config.toml
image_size = 64
encoder_depths = [3, 3, 3]
encoder_avg_pool_shortcut = false
encoder_widths = [80, 160, 320]
fusion = "prefix"
decoder_layers = 6
decoder_norm = "layernorm"
decoder_norm_position = "post"
decoder_qk_norm = false
decoder_drop_path = 0.05
decoder_connector = "linear"
decoder_tie_embeddings = true
beta2 = 0.999
beta1 = 0.95
precondition_frequency = 20
Rows from block 2 of the image encoder of a small encoder-decoder image transcriber, named by matrix and row number. Rows with one number belong to one channel. Each number is 500 + 50 x the weight over its row's rms, rounded and kept within 0 to 999. All counts start at 0. Numbers have three digits each. After the name is the row's rms in percent of the matrix's.
Before each channel's rows are labels from the 100 images, of 14976, where the channel reaches its highest value: "patch colour" is the nearest of a few named colours to the mean colour under the peak. Only what is clearly more common there than usual is listed. The data: analogue clock faces.
# convs0: first 3x3 conv (encoder.blocks.2.convs.0.weight, 80x80x3x3, each kernel summed), inputs 0-79
# convs1: second 3x3 conv (encoder.blocks.2.convs.1.weight, 80x80x3x3, transposed, each kernel summed), outputs 0-79

patch colour: grey
convs0.35 094:472344510426526520551436624541392482482442514536488519456485567538426489538533535543445538545510438442548497535478461499511519453504550456470547500511457466545527497453440419505330483529458496479421484424492536523551508471493447522495465572
convs1.35 098:487479503483545517497470403388489599514543483544527477575468555525588593544495456459496435447492461563514412502582511458504470524397484480544466536475484472492486532512476393578508479458454437362548539550517555571492437563506544524523465437

patch colour: pink; white
convs0.65 108:508513473499545529502498508505604454414459472548483503604469413447510486581664537585513503611465534529541496452519492535421447504421485541497433475467535485546622501499456549512575472455416456519462505459524447478492500437425450477521517483
convs1.65 101:492424570552500474456566526417583507480526474542592499497529506483591481546536439530514498442496503458450647536472451562458548451602487487553453541553551455523490438563505629521558457492519484496490499427448504471611465477471483517492446414

patch colour: black
convs0.57 099:481544494539490426541442564465550509473444481438436450572531558490458415486619385511451503422568515484497530493532475460496528518494506464506543575503515386525531457520397542493507535564521498519460497545493550510402399549606432452546506439
convs1.57 109:542341534442507542478495482514375463553531444477518420574503494404499463452529547555447493458527460540468505494434515497506458491457519444420501379512556473536495548445477488474458528531508518513516669468467506502508561467520462483542497608

patch colour: black
convs0.37 082:453594485586509376482564469447392495436527452436474586494487564508501524545454444448486519545440459558502465460529474469503480498520448495507436427488421444440477478521479446495482602445561524459455496458516450479403428418598525522488497570
convs1.37 087:488492474443528450464491474538544519543494540429611517446559618552564498428518530572575516582407470497532520576506470406526490465545358477437483457497476524408515542456561492541510455461445487524509490467510541567425416532462515533512463573

patch colour: black
convs0.18 103:477509560495509505466536521471492545497367461385519518527525465693425509548475399448587501465473529502527485537461493499471515529479576519496492504482559497465460412512589475440433589509533410468484433504544448505484455527567475528501429502
convs1.18 099:501468480507516509445532481530569492531539506532551523585557459561453442440469459530573548511377487533450472486546536447489513398500483522434569548518506453535461576465526546517466410450544541556483472477476534533344483495419616516539452405

patch colour: black
convs0.33 105:424457498570495574460458461545529462577434542509543558432453516458503577414551407513563456527500348527499401429515482465490477483538478516539513475487431470517537409499560559498480487460455450465519493483575442513502517515515420549426391547
convs1.33 097:497452511519550513552617506486501430522536493592544517506440478437431546561523444536415514479504459548446558525520455531521456504488520530515433467632553410410512581540500480381524449518569501470502476529562433450538493442583506505480395536

patch colour: white
convs0.78 098:475561424518548467503482470422499471517517488483409535481548484420477467489397539540470501555534454369464526546561434401599474430454546404531513481477535579548430477521518473539457420469555485489514481422555540617545500513484506464559510549
convs1.78 116:550522453470469466571486462566474505568559477478507513403487507558498410422471481413493548470556518457421508509523452476492438608465580467477453542458459563402532460492545584594435492435488526533582415528538423407485426505498502470523507541

patch colour: grey
convs0.14 094:455472502547507373494477485513482494529603404555561533509469579531434560473446473510557519437445468490420509485565471523518461512603586511547405519414521476573555604427504488449431500471484432465530534463491592518490482507496612494495485487
convs1.14 096:473473493452588494512492387546562520480614528493547494452521346461583473431466444469409460479532449458512558454508425401560532534453458450452507481540472470508538539521488524501416477482533561493423569503557468458450420505535481503464571463

patch colour: black
convs0.61 088:554490437476462498403458446470419525500489427451470415493495525598501462454588537434483541507497499535568485409454533463548555494453449473560476546614496498402490453544588566436468556572560476488519539432555540450467459520509503500479401441
convs1.61 113:432434570470502489508492539491437444565598593489469530604415547446424521503451501415458437503422513478469488529523530512533503456530544557473511378531509455441458502516559439516479613534435460566483527544560411427562501542477510543451476523

patch colour: white
convs0.25 105:458495475534505454633475436526513400535461557481491421481435426546396518521510436451477446526502514481446504506511517448573454473451475512536505480485388526516487515463564482556361453462487478547416531408500519500465457520522571487362509520
convs1.25 105:511539433446524487530544476568539530515433575499439539436472547493553559471467560521457424569522496456425504428613437556471462558450481527529479433537530476554580595576484574544560436549442583549552418443566541514506509515533452460546489518

patch colour: black
convs0.43 113:468489532535560339504476520488510477428461486524519501530444402442461532565626518432522463616467467622498466442565471471533488548524533465496514511536524489536523592450510461538482459500570528537501519395510515426464488532417548497452536562
convs1.43 099:520569548469543487479435501475455528460451544575531421573534491506545476468485525515498584544457507455424573481674478418611514594402478554547480560531451469500480468524508585454466393499525465459449462498479456458466573520466513481490500489

patch colour: black
convs0.30 109:480486513552538421495605461538465495516513524491498509443558440602517510491416448471461452514584479481464459396480521496489505462541389569495454508490551493416447456440534562394511464514398522471494543485479546485576446367499469493540569573
convs1.30 087:547584458442459469563522515391504491605520466460464550503497586575420523489474473518452400506511523540531497505480478426518540484571518498515493564429465489500627490569440484537370478410486527508570524537480492467550424522496541563537573439

patch colour: black
convs0.3 116:510509544392458477529530478483525564466463560495529494492505457477578490575458433441545522513516347368473544526506488522514424514555433445493519570523403479540450554509438496389588504592400478484495537507525497516473513492526489557414501492
convs1.3 101:519435436503552476469562495394562439465566555569609503466535519498433556492481418514523506597596642466538494441485520533494566532489496599526474455485532491520506498510523417510408465479388545513467486449550445501447494422492506464480526519

patch colour: black
convs0.50 125:495480498444424495454443445483545544460467487540546551491573480420481460530589485531533438667495442498466546415522530513442541463531417470471479457473455463556573538552488450479512488541506512489506440434526555479432498637566497593430491450
convs1.50 093:555477409486491387461445613431515437509521466521511492562425485565538481553565545604442578425551466610494493505463571558521477498432445403474513526508569483507495504483482414458467537473516423486404502554572504463521488495486482523564534472

patch colour: white
convs0.51 102:454422503477540542555517482542465479506391506531576447499447519470465535494536513469482441489453598384533459466465496448519450473417542452482464497481526539488395422473455407553496526431437517493504445457560452478445450526608498434396568432
convs1.51 090:489577514554495588536438527504555494537409382464517461525434452449443511523568433532513417533522490525554451500504473465475449508530593542508414510500467366453497487545448526490446477553468527422526551478450617504397424523540495503505562534

patch colour: brown; black
convs0.19 109:474552530425500474481446475418457471481448532454556465514513510517613491511535494531448465514590440607460503553549540483545565414394408458461494548507452485537513480561458479485551545504471432411442526480542415588543428545559510501459433580
convs1.19 089:620472517514439473442540564485503402504475446582488569476552573431470491613546505533419544562502569474538432498413517550446545508461541510572496484472475495566440562494491506485552397460520451449582503547560433541448525514455581482523455498

patch colour: black
convs0.72 102:540539513504458572492504491500470462522500416501482515484490554473462520549501494476508457435529450503441424468507457549400467505601554506467432527563390521531455478556576468515451478488445544573431476452436489686495469543540538417571423457
convs1.72 107:453567565517519560484508511562461496486653488556579595513446442429413516548418520480523529522485493460510452416555474387584424456447493519433465484564534516507564534418468543540497477462504581443529478600503451534494466520501480530474475538

patch colour: black
convs0.6 101:562526514459442620444541512541431528480467511503531545498511587386410585410533551487441574524549455499514507495530552538514539474505494430534602428478548452470624402500498546587484523429534530491428495421482497501548486511478471498452470519
convs1.6 103:500631425555472374498486459462406515484495551425503502533512548406492468568446452453552550453548476593484618547518536598521506525512512433602408532504503521528555510466537470482585503521585486529488526505459460486520548500466518546527558521

patch colour: white
convs0.46 108:457546484520645432478507520460521437534388399495494502523444454542415428518557478523529502474520485462575500463450544445472462533571510529469482466448585496476492515506553487454462536515433585490422592445465375451459464527469446544463550441
convs1.46 102:541582470542489486577595513481504507513535514545497488480503504523518404408384456438475570544512512473413580446499487529407464447560579414447489472462459371436502485462488504534496525499513462607567452549429564479465482474499483499411497463

patch colour: white
convs0.17 087:493527466533472449552477534570433446532458544497415475497408573479433470402466419565520490570494483472424502569603530516611587434473502459527456488467490488541434507573452555487411637430460459533496463482480536510478465478476507486493538448
convs1.17 097:411508583440475485544504501505532547509615558471519483497442496513584536487498562470433488570501495481530519472576503460417560603488510467441566454511475478624526532473552495598513526490495575481503440510537494458568390459599504558526403453

patch colour: grey
convs0.26 112:527471449494486569448494494533589482432508506507536454463523461509422628448556627586423510540525408462473474496538582522502505497421488482451510494494452492506487557517492551577426480454447465488450433495435530380419437572523472541476487430
convs1.26 087:508534495558570517520502441475436480448593498517535583578479531433563564606514499412497555520486358425500450540497478554483487423499479504519470510528434525611463437483595549517473516519446460485510480457517554434490431529526523542572590562

patch colour: grey
convs0.70 103:468441457463534471535533449542435465437514545577425556532521501495484433466565500480478473494544532427505449531532560443474517535504515466450553432460485486491456550440411599675389474535415569468529540484476459494494373552486507523493515492
convs1.70 089:441481507552484496560541502522543521496448581445520473402492458389506463545444498513558468558428361591494564522527497391511467449405471481473431431540440514453529463423477516553516482470529455398492518490518531604475539468543544564531492484

patch colour: white
convs0.55 083:534464486534541536521442576570531510400440482451444452542473468455407445527535501558442429469536521480474482507391397488491575514505452501513476384484573588521508457553499427375464511502447480550480482419546426491455582495479520536482448487
convs1.55 101:555462498448494386467531458516486536496487511457490464424599487473531402565524588397497464422503495460527558490532520544463536470520478380524513568464466538403512409514506513417540405462460540556611451502573468553484489504459536483551535526

patch colour: black
convs0.59 089:427528518443544498498520510597431517442560456588474551467488562522573606503442470575579495520413482472381476525522495444551478502616600539496434515464537512525504387452465500561607526468497436445528482522524512526548488563506510524478517496
convs1.59 084:524528539530444443537531552536488494562467502519571463427542417468471524458500455415506454458558493576473476435478517480475529395514602469601503540596458546469455550580420464517501592461471476372427519479489506542516553462560452550503485578

patch colour: white
convs0.53 096:503613467413526461554514432527468593613463483518462442515507482452464545555513499516585450499485458419472497461581485531561509563478500421524478544508487467533536414562525501408388523507491513546473529423429468577454456530545423418467484557
convs1.53 110:503533513414504402520472562512536517579498512533532496453556486523496561505503449461466428535517524501410481413436417569500459526446551448540484544555472476483607579451494437468490468478388512538619490565623492470548485516505562477464416549

patch colour: black
convs0.77 103:479563469588431508515496586576483419548438461582530441574489455541533534518457512508533499431547490621405490509502442551485512511508503469497509485470432540499571483548545484449487511488566518546500562454399442460429514486661414468467523503
convs1.77 107:549448478472473504609497448492462521568491490508459543518527476418517470524430451497554507507520473388502438550447435563515514470508548466534573487424524517611525592429404533519508461476524485464641468465570466513453483508437442495532438617

patch colour: black
convs0.48 103:527413420538498467534487545512528625534526553463465488466424491582512444435562455474550555455517545530468520545474474594564493514378541436558450446581479466461518506505614561396488450526544524470488525532568498519502494580491453503457415476
convs1.48 085:427431453512468450489378482565419523551509540531421479459482518437512543431418473548456393553410512529502502493500573439519490574571600498496445412568465446506479481586509506442500576464519462524505486528539407474535450520596530497487497494

patch colour: white
convs0.27 113:547380458491458489482409527565512550555577555468479506487483457532468511464558581456485476514386589663474416501420556544546469503530557454441511518485566544476581484516512509503537485546532538525493486490475491524404563444522572543497522438
convs1.27 110:456494579469491477455482454560557553408441534595494471389521515557538490475502538461503478493504524510545540549423502516612581403565460492489475469606487579501388497431522489551567468504520414455416527506539460397487543499512507564471485502